{
  "horizontal_flip": true,
  "moe_every": 2,
  "patch_size": [2, 2],
  "max_grad_norm": 5.0
}
Rows from block 3 of a small model that predicts concentration at each pixel, named by matrix and row number. Rows with one number within an expert belong to one neuron, the router's apart. Each number is 128 + 32 x the weight over its row's rms, rounded and kept within 0 to 255. All counts start at 0. Numbers have three digits each.
Before each expert's rows are labels from the 100 images, of 14976, where the router gives the expert most weight on average: "responds to" is what is common among them. Only what is clearly more common there than usual is listed. The data: reaction-diffusion patterns (Gray-Scott). In brackets: how many of the 100, against the usual share in percent.
# router: router (model.blocks.3.mlp.router.weight, 32x64, trained with AdamW), inputs 0-31
# up: expert up (model.blocks.3.mlp.up, 32x128x64), inputs 0-31
# down: expert down (model.blocks.3.mlp.down, 32x64x128, transposed), outputs 0-31

# expert 5
responds to: dark (71 vs 14.1); feed 0.03 kill 0.062 (27 vs 6.5)
router.5:143096121110171087159167097056110120103105087120119162116078116130102152160101107140109100108164
up.0:124133084140102134118132139153100118129107138150148109183193151092120081164116153077087143106136
down.0:089102105072114095105199116091147173118126084139097115192094145176120089129163181138120192076094
up.1:153166114105086135084153112064148170131105134141146120150179107167136109180112120105181144137202
down.1:103132131093150110148165102122110123072091080109173104107155148162163144099133154070150153084103
up.2:098031128181137112204099086127092157134144130110176106142105090179111153176142102126144086086133
down.2:043151104135158120125066159145125110134165123129104200070095144082130116138156107084150162134106
up.3:109091201133134150092120139156112111132154110079180136104087157157096157115154108168094126138104
down.3:114115140119125135100151139104109043092124172125110143130164085109128197145145117139098124133103
up.4:105112195197088157103124091126149171108143133119112128182087126188170124085078115152119159110122
down.4:177125092150139168114149156154063097146174141106104195144140168136133118114030135133118118110109
up.5:127141097070123143159163164132163202143132176133050134147086180101126157130116188101165150115149
down.5:140121162147163118136090097138141169159180175151131110139166093118129118095156130135184155121141
up.6:141159128093102098107086147135095118109087131142140140159169073116096199174143069156109167141114
down.6:135182148111151165127140102050160080124094146125138137126127156175124174145113053106093171112105
up.7:181206126159154112166135116133134096114132086123067056156137089162191100142163161077118094135146
down.7:117094126142158176116133090164131080068085124120124165109128104144101143129193080172164156115182
up.8:100134083092144127090110118175135104097124148087161102086090099137104118161112146169099137152194
down.8:220117134114153130132104178092086204140140145125166138131122087076187136113134162123116120114106
up.9:116086126105144110091105173112120109188169107154127152082124150146092189126117097094117144171068
down.9:094122172175130161073071104066117125164118140142096109129163103097157167134148133140138137166146
up.10:168124097221141132101170149115147080147124038107122078156146125051102136069100151135150148106110
down.10:115098132108152119145111094107139119111186145181074110119182149111132092066121169139099159177093
up.11:136037106104148116142100076084164120070164157137170141148136126154121106150120146116157161166132
down.11:098143128089096106080106154221108141172139111162085175157107192153101146167062102077118151144100
up.12:077181122142111154113106152147184110188141100124183124059132111157142122084164090121153116149095
down.12:131122163182166069162125114119058164112171091115063111123098082101129121128157138178088139126107
up.13:140156175086162114104099101209166115118092145097123177112133023152121118120151154139085123123125
down.13:139171077083138132107101109162147119085043171075123117104139139084129177150116154166126096136131
up.14:127140121128112117133114083159169180101111144132099131145066114199103132111138125107144132136148
down.14:083073148158106126139124138150127152145161112135124140176121099063094110144115105156102057115106
up.15:147127137166138180150131164112151085148130119155149104160143129101150099070102133072110178082126
down.15:093091096125156146161140064121131108076121152110079096123124133105154063170166143135126124127170
up.16:192171088143161112173168042171114134103095155155123140123109118143170053143174114149143122106148
down.16:120135135106197080083145130144129118120171059109147132113095177150141114130148091146094155130199
up.17:139172080087054105156164113111147164120102148066119144113168146132186138112083171162129124167153
down.17:209154103112055156152173132110136160140078114086177114092150112168135170108142102134114159107146
up.18:076153160131066132121147172147162131140116100082149153134077082138110109161046140116193170143148
down.18:166202084187098151121092146151087166085170145108092169134110133103125130145167129109148116113140
up.19:145167149156141144118135180097097046144116155132093097123176156140107166112081118162147133181091
down.19:163088052112110100156101126113172094120092130102136123042117103167180108117093158146180127147205
up.20:098169158155151113083170149157054159150165097076110126147079130177104181127132098154146105107124
down.20:167134125127127120148103070084151157182119126125095208116170148090112126112103131094131129154103
up.21:164181158181131079138134174167132113115102109077075143139117119125167163115144176081155144206102
down.21:149171132132116201145112100141185153134077162112165172123202105138100113060154110124141072159175
up.22:171173163170066125074162111116176082102126111069071140082180116150113164132098182181119094159112
down.22:189156129153113133134174187103165134145154115124119133082141142133127153136116172123143052154119
up.23:197127176130139120095195114163142094104122138123123158112082122106093159089121159121190128168122
down.23:202147095151180141125097100083152140109133121164115128138159097070144170156109165151105081163153
up.24:073124083129114194113177185110147123085121111106084092131151087104084121151101146114089108146160
down.24:141136174093130104117195139108039139136107096121138113119122139107105171078181183172101154164082
up.25:143180141115164102166117151064100149077174117222110125182181132130110123097163102115107106155174
down.25:104077117154114130138185144131166128143077120106152124185117096101139090154149091056097162145167
up.26:141125126127075139114133095112163156130157096176161114129164123175133131121090118114121090177103
down.26:098134131152099098126119235085031067104140143120068111162105163141135192162113135105101124088080
up.27:148097094145146119137122079176068133128128168106140132186099132108108154147145175059133106039104
down.27:068162131106141108152079135103117084140178128122093141162116122122091038152134198124135174110180
up.28:141140091148143090154117126154129069132167137160162160109119160125114165112110125097071113142156
down.28:128132123153093163095135118152091138133094131110167149147061115114162052177090106113072077117134
up.29:142108156140116191163157097119130120181125139126138118163114065169125146107217141049091122135160
down.29:172121136118214124109119089071191125080111104090092118105151140095166127122165152170125089091148
up.30:120080119198148046160111079108179108163165081158130104132075120112135159055145175163167110092128
down.30:083113148142124117110077112210152086143171142087130104136158096062091135145162151097113148171111
up.31:107116139130070107119145084121060194155097104153158109144144144126127141138161104142092184086134
down.31:114172174082148090147165118131121173093170134136088139201136120144067134170115138058134142080085
up.32:099121137122169105112077165175156162130124136170141133121111086098127207193058108131157144120106
down.32:100181133073169141131140103131139123120161124140140186083161192111148117075137066134084135115113
up.33:167137132129126117067130153075162106041137077190118151137103158149108126127153164125104118168105
down.33:206058150164153154086170119166056137142121079139154066139144167190150129119121071094138093157117
up.34:100158153145102207126137142095109120155171142119093111109149067165116153080089165171143180117096
down.34:183126129135104141148091165136138102058129127119094118109173163118142179144051149118117059097123
up.35:153118124118157133154112146137181077097087113166160106171149141124127132150133183176127108149158
down.35:090129072120106096100080131075134106113138128122155069130093160113088100120158127166180135110169
up.36:100082098147179112132072162134151083117101145184133112181099123135134143164126104133111060172172
down.36:102084123116102135061136134175168066144164070084165124098163103112097134097167083163101167179131
up.37:185163104180120133113154185172138073142111055191100126155107162125120116101112107148121148155099
down.37:132071118135171108114106070065161114090144160175144091104117169175203113097178113164082131193157
up.38:127157121123144143149182077155159143148116128075100106197065162124126112076121100091120126104114
down.38:145151144156099077156122109106124121159146184102131220094179136132105086092110133177178082094201
up.39:074065167061077153134128103114145143127100082106107129161154148139069157150195168131111121149169
down.39:165138098093153122152183126147113112108121126179149066104157059134119114122082138125138111099141
up.40:163165132138191100107140133196100112097125124168074096187115090141134135092136124126176139139146
down.40:130174110137105140127080111095188090154125148158161183134125059091139160095152095165118151123139

# expert 8
responds to: dark (52 vs 14.1); grey (37 vs 14.4)
router.8:129113144066170052114131137121068137090118132168112132103109118127167098171106167145084136137122
up.0:135114178093107089106177139189150142117076145114116123083118090163103119142099132195086177068129
down.0:134190157118080102168062155089135111135079209131147099131125132167127187128092148128154029074102
up.1:126160130117112159127084128188095133093140062150181131084087105084106201075131089132156111107149
down.1:173135106141106136138122117080143124166183171070100124107104166082191172170132153126122168067118
up.2:138133093124136093084080127087105170124135141141132121152191166041138172171147087136136105159163
down.2:166161099085141109084163145114129156107129162154093175114083121141104169095152154110101151121068
up.3:154091082151178087122097156123083122146173148131081137129138165154148093163111052134164061132132
down.3:136100068088165123148165110119073157109141131172153175136056166136113143121152154135116225148143
up.4:072117135052114139076104118107160053140118145126124122142153131163154144170194162138096084088120
down.4:149132124101145094211195109119143109076077125140127102139104131139067149123073124179108148149157
up.5:162083140169171054129104063178125125123110084118201135109109150113136095119163178112134144129143
down.5:057091119142082105101098149092124124170131146124107088141115221139113137125168148117145117143065
up.6:073113160164156130163099101147106111108131127155127167127155172106154141171119172110116133113125
down.6:101100146115102145101173097105117169119149122132116143150100061151111112104201093143107099157142
up.7:192133144116167145092166126147108140203139130143054089115177162160116150170136105119165100115083
down.7:122101142109170092169136060156126125139122154150091147115074065141148142076088130134160122174158
up.8:095157092121118126146131164110123132194159159125136099082135121158125089101154186180104029122117
down.8:146065100151124189106124130177122099173159143138125167089124108185093116113063123172169113165176
up.9:149158119117165170092140173110117151131163146113161152123087126149113141192115101156131159126143
down.9:101154105055129119148079101112079078116145080128094123121115123170120178114085124184132215107118
up.10:152113077151189158128066159117084193143175150115158080169118101130160132089102089153107112116097
down.10:100099094112154096174143122140132066147146104107181092156175196117118169128119170148159145167127
up.11:187095112131136127058115073165125106140150161142157180075113155158137054111191107095153086150147
down.11:150115127213099156109137117092111171178128205116149134086084158122110164153131086107128105190167
up.12:097160132108129170107079166132153193114174178089159101086135174144158114040137169147115117068157
down.12:179132128144121159041144101145109145107154146144069061099121117080206172113110150136177134158129
up.13:140122140088156201116103130157076130177198153151101204153174125109135142091110090136127119125110
down.13:147097200097171168152111048144122151091146139101105146110133092108129142121151118126139191126166
up.14:069105124149123079130143100115174141076074097119079086137138112147160176135155120120112132115124
down.14:099132124091140121188138154173152101151090114145110097100129118110164120060136149155090136172113
up.15:148168152107096133126118121119136111112102150085169138108220065109110130153156157134113166211123
down.15:104123150106161149095160154116197136097148165127085134093137105138106102147149174159096112118101
up.16:094118062115147129158110141145122102161138116190141156138134072062136078183096106138162131130117
down.16:131135151141096158081101105081155097106154161083145126158185098037125067144171155099158105150112
up.17:108149109147097130174089113099053138120120164129147109132127150128134101145111142074140212153156
down.17:139165127127105125085122187105123115144130113091126180164155169074092127137113071113121122063139
up.18:080119119098095147155124085124133157102104047157093146104125160165085140165185150169080131118110
down.18:150122153134135145181107162119139097204096083059109100153158080144138137172119145094102139098109
up.19:098141128090057133072104140181142153104103196167157113090166114125187127074072134148138173114121
down.19:106149156104155157088083099152174146157160135124082113116160145061142128086131127049149119071090
up.20:168136108102128098159164157108106150182144137138127081152074133050121125112116130174130198175136
down.20:146155176083150081058111108109137144173156087115127083115170184066102083172137133116158116120087
up.21:165152115170178107117099093088122093201146143141140118132171131157142173174119110121174100139118
down.21:049113116122161137059159101093106113118133127123068130141135166121189157086177184132139111166126
up.22:170129122075125098136156154081172146132156118146164151149127145126099087150122077197187118078147
down.22:101114117078143139112104110155128147113144172203117219114155180140091143112136159099083198104160
up.23:111165158076146071132148155070131154173177096143118150133088166158146150138107121125181148133094
down.23:082088146050158134152150088106067130092089083178130136166117156126116136143159123153116158164164
up.24:139095091233072107091141097134133071098145141162144142101127114159165116152168112144099108147177
down.24:150133079147134127115138168087137117144179143137096150063114151156205131126109107146104073171112
up.25:196112120118096119086178161098169065146195146160150159106131130173079068074115126156108084107151
down.25:161155076126134095131130171111138160145130148174107121109123130141115211107063185161113113172161
up.26:116087107120103127153176166047110159095174139118145128074140099064123068131143132132114146192156
down.26:136153062126180126092101138070107154141184147162170134159195155105124087193116156163093115098115
up.27:108196118063138159104120140174116088141120146173159119155091126070118082066125104123146135129096
down.27:078147145133157125103102124158113151120177106129067141153119161149122164137086090075109106088134
up.28:136136118133141137090125103042151167115147062108113168142113123071150161160143095106106172122145
down.28:134145169100152072156110139145096153134096143106131155193160151170051120137088124043149153072117
up.29:100135088177125113148162139158105134130129126106115169103191174152081041153163119083154118117094
down.29:170067093158113103166123124129037180132106197162171144110138102166110080137194125124100169150149
up.30:135092111178111139119128129106123124124159137185186161116149190087147141109154205174089099110129
down.30:135118090109112140149133137071091115100109137191087141117170185125100078112111153169058128083094
up.31:132131147084117100103077186108149160158110105133129160154115139080173134116125080083150117138154
down.31:116104125128141135194139132147094116103134126194121161081096166180082077088118079119063168111157
up.32:136114102115142091144069155105107154172166053119126118110095130181156189087129117142107173111117
down.32:111103141089116154174153161187117103083065121106114125142154097151130163143090097126109185155115
up.33:088092142200083129144068137126133100174146131179132151136169037152151158148113112111156171130115
down.33:085175132144143139103122127063126088084146151111100150117122044138212140152142136118154153206154
up.34:122159208141103136079155126162127128125097143094195131076122102174130084145089148107112123169158
down.34:136091157147122103101126168098146133131132120115185110156101048118171168164124129151117102152076
up.35:182146147117123177138148110148118182119087142167127161127122112077099105185108071111081163135098
down.35:158134133082129139136080137057144162155136155162142083129173072150096163135113101136045103091072
up.36:144137083140095162108179201140114105155102159116142101143138113123100150139040146175136130054168
down.36:091091131145126094208060135153133156111132140110180115142122166134116169097088101086128203164119
up.37:107133087153071149140112130184118093173117126144176093137119097100142128162019143141147092146168
down.37:163120117171116115130105115175153111148097161114092169093110123081159123185156095087175139167121
up.38:123142159122152090098114117171135148119113142138179156098147099114115106156100114118151109222045
down.38:078080146154132162092089160137113164140069140134181099130159143067093125125162164094124119097159
up.39:162163121151113198103168112085128109169135166141074111128151100173127096151128097054137117163073
down.39:134083154114134164130091149148154164152075166082025154118162107171155125132149083117127128215113
up.40:111148087115098149183113134150146062116129105165207058058136117129095111116087121146128120154144
down.40:115107109182121113181135118153135141127106108085102120153148165062172141209157141122114129142041

# expert 20
responds to: earthy (33 vs 14.2)
router.20:143144153109150111111070104126090096163132162159126178107106135101136162173157102197148118139197
up.0:099159091119166117175089141178092133097090096125136135149169142082154075098122149121048111101183
down.0:120065158110184129165178176074117089133134214141105125121133162126163121177117149113104171068142
up.1:145158145080151108099049109072158126127121123128089164137158137108117094127111057110150049129143
down.1:096102086084121108119153094139095203142106171188126137085130196143109165059167093151148169108167
up.2:095106214106154120110142137145123161144110149157131097147180074124078148114126115125139125083121
down.2:148129069136132071101147098164213151134073192074152130147140088095111124092109087114159108176103
up.3:075122178130085124073100094097132180163094129173144060146124090112133115173162157107137145136126
down.3:151132188155176165165106176089104119157140123187139168143159129120069084164106102117168095106081
up.4:114125162123092095078104146028184144192148134143141164182099150110110127058125128138131143143105
down.4:069122082157107113148084140174098192142056175132126092108082136171130107164142182181163129144172
up.5:104134182089073098111149074135140136094165091107172099107105105214103159135103129106132114160097
down.5:119111107010117081149107083142174126129151105126156150108139114109114161139105104149123101174132
up.6:141102124085150112054106159096152133104171119096133117154121192137165138081191118140140107128073
down.6:096084168103053149146095156120152146148085101158162133168127095132139196123139127111116120082100
up.7:158123097135090101094143200139115151108084085125087110127159120152143188075170099139190140108125
down.7:075132200188154078108078156127142101139099144193183184137111127100114154114090114114147121109141
up.8:112128154150118159097150074044170095181135059122094129117191074103117139117134145082096142098159
down.8:187135141174141161101163076075163103140135109094093126115151076085124180085140091173153140171110
up.9:129136113176137093182106143153099142134130061138103179143148164102149151112122150118115110159113
down.9:066125142163210167097074133071133126180116136124158164127141201117123112154110119128100128083107
up.10:147171181156109045128109131159113171092096080136122148116178098143119150087167122126138125128148
down.10:153108072160156053124093154089149104105127165173156162119136169125148171131128112100162119101092
up.11:102129117109153121144135082074133145145115150079167168105120143132109163102155136097077167108100
down.11:075135107135152181142159118108171135126142103099149138087139128104142157128206148151138199100089
up.12:094107085124159170112123081105201087129176102103117126171123111223139149172117113113137039115107
down.12:097139135096122101135126125152094191134072160147142141111165107102053156051104139139131173104183
up.13:121109116152140129066126092110095165113120134174138018132140154144136087132142151118127120116109
down.13:138170171158166149169166131175126049115150150171111091104104118109104120139065108073115140129077
up.14:141106135149050141095137087038145106148150091126137095146143129102097145130156120171075126063117
down.14:133183158136166120100108115165098068110189095093125113082100153162163115107181151122164105173113
up.15:123170109052116111133141127157201128081158147093158142116096079141121099115132102134081120114141
down.15:078107138131112108156114174153106190143165093052167137122124099161135083164098125119081080119135
up.16:147124118115110157101148127057152173138126154131099167128124121123106180087130162094150146098149
down.16:163089178176085136136147158117101136158124085140123124079144113103167117082098172132095145126136
up.17:108199170117099178115123111083162125159180156143149172107135105076164132079123125120076150157088
down.17:145130160157124084163053115143147148096171140131139161075100116141123084115155142195147114143164
up.18:110145164096130189072100124079170096180097147195122165112115120126089129136192104113147102124106
down.18:150070145184115090131067176156092115147157072154147099106118161094105130145146149109124163143182
up.19:147090144139092139154145096115177110083098105118124153130123115184062112118124116133145091079167
down.19:163102103112157079075157137152111140182140131162105127100157061107132154132133117089109192186114
up.20:101129111159124182130081150145162121092116055115088159210142141135082113157147174160183128109114
down.20:058134062151152093131149114099057123102135116157116168101135172108106126137110059114119087113231
up.21:074108138100169059154057075140133168109209138065173130183132154165134135085142120124109123091159
down.21:118105074162101194155140141143110139112101177132150136168147065149105142142157127115133093129106
up.22:147063120114066092091141141121145164086116115176127049089143135099104087079176140148140128136142
down.22:207148181109146124167117109132112175107094096113107115099063103137097124196133069085145088143122
up.23:129119104123162098123064141091053194149170108083122137134094165176172139090175147123137162081085
down.23:043128113079128148111145133144133177147132148145156122184151093104165153145104167087166133086138
up.24:089083100135137148154120112117132185170173124131088083196124131035141135142126107129112079149122
down.24:098162183143088207156169060163117130130156084121099129101106119114130084174120192147122145070112
up.25:139173125102137079134089115130180176120125126061094182116150074169142117044108101136169092114137
down.25:083172124136176107068105110181113178177132089139202106167098084092129091087146117077080145078104
up.26:103119156173059195134113133130114149109141070197079099126088106139108108090154160128134114110149
down.26:117161147137119126157152132124154151152162141125063136144114138121138126170117095129092104147185
up.27:170170187132154125121072209143155115132119149130102149072103029116082125115090166100119129138115
down.27:126158097167114035088095107103089147154146154115144102126167131131109065111081148142120102171118
up.28:152137138205132134101116108097169165174123155163151152105138124093141101112121140131098103164124
down.28:140142111160131153123116117138184099121177094090119117107081145090163128087095174130109140161159
up.29:158154142178112143129173140096120102138110138079105124096138113112130134194109161124150089123088
down.29:076169160127203128138080167122094092088139094134111055148142140150131112122110140160155214068116
up.30:160111119099109118101061161130114123124105107204145163109095098115077122087152141159130201146090
down.30:114146153157188101079107124083100134129116146101073158125076120193122145166156098109161065169150
up.31:142172179149097117115102072119200176131129129092173181136136047136159126129121095071116100125153
down.31:170106113136114097084133116062100133172161093120091113111147116181115143127127118170151172100153
up.32:141113136101112089090117136134132128148166128086150134135144167158133148103170168084159118121124
down.32:156117116081182122057111166136090187133090108162142127132137159162130117204076180106101130096134
up.33:118167145108115132139105149101163107125084085133100155116105116109109161155135108096098158098112
down.33:159155150160177121106067176145148114134188137076175182106113124168150101142135161086163099159093
up.34:122142155070152120112112108092174125124132155082171125161130079120162148139122119159147138109066
down.34:128143114130065123112092155146133168085076128130117106170131094164017131140115140147150207143181
up.35:143167164110149113152055136140173116184160144084083110129123102135150173117143121152108111120137
down.35:120090083121082159121159116103068129168143126115141130153150084164170102109100161158088109114125
up.36:188142121131067134113144160121129091135151105138135079113108141127146091062110078160162100121091
down.36:092099052080133154172131132126110171134175087138122090084140123115156113126157181109132123151160
up.37:099109144110180174105080107120108089148075124101165154132118128134133088178183108111161104179122
down.37:162139096087067112131129140151156128084088134147159109116183154108101137116151156092120099146186
up.38:088163185160146121135083128055117202134122153149156099117158160126103148117155115132154189113131
down.38:060136100141189154128176097148169134130133127088123131188057182099134116092121105120219127124136
up.39:111144123110125150132116132167176123176149175130139114118155094106164128182095125171126166155136
down.39:150099152105136076143197116107120125157140129167147139111153097130095139104090102089145073153090
up.40:093122138061054111149076120103111121075192137188138117148138151173137121128144093104089171116114
down.40:169112192092094128109128133106112142068073174148133232081082178137108153146136114072175112148078

# expert 31
responds to: stretched (100 vs 24.5); embossed (92 vs 40.1)
router.31:093211122122119106092088115111110158102100133095177173110092181137145130095060173151080117108149
up.4:129144152129108151118057137147100150166172161089116112159138098109140059127166146146172142045096
down.4:124123147122134119167165150146101168170102120127127076121101087123020074161148145161144174077091
up.5:148121151150128134138070092110175091117165182076099126149136118145158147078161193145091030159136
down.5:130176124082111111162112127046161081145157162073145115117102117142137098093164136139160151130048
up.6:109095070111202153131115138090108114199135163156123072092159132159117121115143151087129136136117
down.6:127120145100140127174118142179120150095162149173210132177144123137119089128100131101064129147142
up.7:107091069107067161142129113107171148202165149104191126120148128161154143189164139147157162178117
down.7:121127194112177135124069150119129080098115123127093136064154106070146163165126139017136118171131
up.8:076172099130110111104089096070109148124154159132110146048151144160139106183158140140083130144149
down.8:157116113120120106075099139110162135164139126112102143091157136139083098112153147180142132150161
up.9:088168114099134153167113162104142140117135143145076095142076092134108187198089124183112129105180
down.9:111130107134140160072115164095106111126146110140156101107156139104170139069103170169083096143140
up.10:143163103197051146088130161100105122092161095099078139139140124140122107131132121100091121148130
down.10:111144094112141128123072183176121064122174131112184193146153129113119120203103172112150096143090
up.11:177098066158160099147119130110123146141067115176089162117142142120130089134210112069144170163077
down.11:139062157121151071094126089162134196157107092100144134215096132109165067144150116107118135128114
up.12:160173156109080079115200102116130128128134118045118156123178103117153169103061092215169145146126
down.12:114107132106116101161125109180101147118063158153195150169110135151109131139149136116128161038099
up.13:188120114147112163091079155090137166135144134163130130076111097096131106138124107121094079153154
down.13:100207097086120134089133195132133142171093090127130098134110165163128167167097157122172139120131
up.14:123062122159128138118107121126105153132162149161156097131134105142157143149106121097125180180164
down.14:132106100100171173067067154168046124103141103120145109117109122156158176049105147107179140180110
up.15:168084124180107119146131177122126119117103069042123154098119080140160126141054147141154138146129
down.15:121100104123106106188114110067122098179103142102120116127045136131121137123157165162148158123103
up.16:086115134156118150073169116109163176136130102142131193164078129079139100141171089186119122137168
down.16:151168122092094094094089152150114156106092064109171141138109154170149154114122120176093135087100
up.17:124185112074059122112133121138119156149178160090110139088171142162139134152123139094094124152107
down.17:100071119122110177177136094156127158138096099144127111171156126055126074156200104100085141118117
up.18:158100075144169169119108157053126123170151184136149136110139188101102122136117102152124137165152
down.18:096164144138145089173053152112106110072121161127157154186080087059114142167141212101112117105100
up.19:114120157112134141207118174102118054126119114094180122158147129144092101136148150100076157127128
down.19:153185176132081097176121155118129146162068112135149133161105102142094136112146098124094151084128
up.20:136107055153104158163091125136139149167124139190109070148152108139148167119125068095102135104174
down.20:144128131089139127072111134100097164126163177166138111114121137167142132097066175184146130178164
up.21:168159125140155140093081140135174134114093077054085088123109118179149122142092177136131061099183
down.21:134115135123165109111215159102127057170206140146163106068175168110127085158101155135121189121121
up.22:152109141163163166132158090195101112057104137103151153153091092150100120120075109098121104153168
down.22:133070095116121102172092106119088092133201113122124113130096146121101114160104131128133145133128
up.23:097112138117100173147123067130133123152126171140113032117094151128135088123164132101142139100163
down.23:137161106086151078138192127145183150118160097168184106135144115143135129072093097097160104151150
up.24:148136158159090168093062121073173144116110110149122126161136127153157129158073130109103115105105
down.24:136105094153184114138137154112130151159185120104106154153170214146134149177075129124101104163100
up.25:147144161121067142126146133091139131142114131120145109130131152095077117117077164071096088185135
down.25:111124118076114058169141155143118110111131114113124102116139103155100140177153130180152145110177
up.26:114139083120123091151154099176171136112187096153136132143090141081058157139124156096101104109126
down.26:129081127124138104168142100091095167157141132065148122123150147120153145149162195115130124103120
up.27:101155122181101117097073152099119090173124160132153167100119085168182156157138105130102135145133
down.27:123149134121167155100086117163167112124137132097126123155188238105163131103145075099144159141135
up.28:118126147103127132145177122103161144141109100080140143148041126112191145117109086134127160072140
down.28:151174140126136078147134081157125087107148141127170053158087128138113104116142069104129138084152
up.29:071174081167103177129121148093121065143178129110129081135118141129131086162111113165113137126185
down.29:170118109073091156108097142169153119138185113159135140134155117064086097088177101101130097132140
up.30:140164101104107102165087132107094076101094154114151174178109203110171124158189077148095149125081
down.30:180151100111123149097092108154117204123123114107088169098157179117073065144110127133069110060099
up.31:097128113133124160132069131175131160142158132108086071166154097106189146148164191145110076116156
down.31:081094125170082131121126173105135185117118152182068122107144137111103125175110129156135137114166
up.32:157140202141165111105129147095171128146118159117077165070073131179164093115147102154136139117075
down.32:153132116113171176069164161122112095148086154103100158160112140147108115148117192159144146111090
up.33:090197120144114125115136075145157118149168176099064123148147180136142171077132148096136133121159
down.33:132170136132158091054132143123134140130078164147155087106146102141152061071093175144148118132087
up.34:101111112116140134123138116117141102157120108087103104076059206138137133127119131060093136130172
down.34:158107118121167157181097090116158120149168104170143176080154116137150121118165104114122112123157
up.35:106185165192090162159111137093192144116072100105127138134071094088127121161119128139144163099105
down.35:143113150117122127196170165177119097096148131157215092159097060132187115137157102093094172106139
up.36:175151114107076096102097120113158161123195133102156113082153115192136097135098136106100123098168
down.36:135169137135055148127136122124127115113131119122146132173106109099219165190137103107105137092158
up.37:081110148091102166070077093100145102106113102167140158194146139057175190112126139147138095119148
down.37:148087121169123132136108158165153104111126141081131120123141121099105154148083113098120140175169
up.38:150136114117141113129088099140084142161151187169095109050176139096088166094162165109123145160118
down.38:167139135113129097148146129105096149087075151149202104203077080169139085097135135095136136145093
up.39:096127129122076145147169142166090120159152123109128154137154129109097167207076100072083066159044
down.39:099139096112122118173082160082144115109107119100113116142131124131146188169138150212023116133156
up.40:134147132161070169087101149175138196113097083121122155118108092128119093179107148122179063116159
down.40:114163174090103067115167180121143139103126063181179106133147112157134058165124136110076118113133
up.41:127194096078090121151180114119132077165099153098111136114090146101144112181112173082130107086106
down.41:108075140150103109110134125092134161106121083144159194132181198121197123113121154086115117143163
up.42:143130126110059155135147123083139164168115161107195103134120138167130079145122197118131158127164
down.42:088160207114124198151125179130151114065070139160120111116167141115126143159092110138149207149079
up.43:111175060133158130133160119089138157156108142091165114163089113077149105132119167135128107136162
down.43:118098101081132096084119112125131186094118181100080164065160157109201078067109150173130075166156
up.44:077107152115148115196168101153142128192143088146137111135118134135152137180156134076136039107156
down.44:132149125139153077151137132121171152143106107144177089119134127154150161108149118133093085149209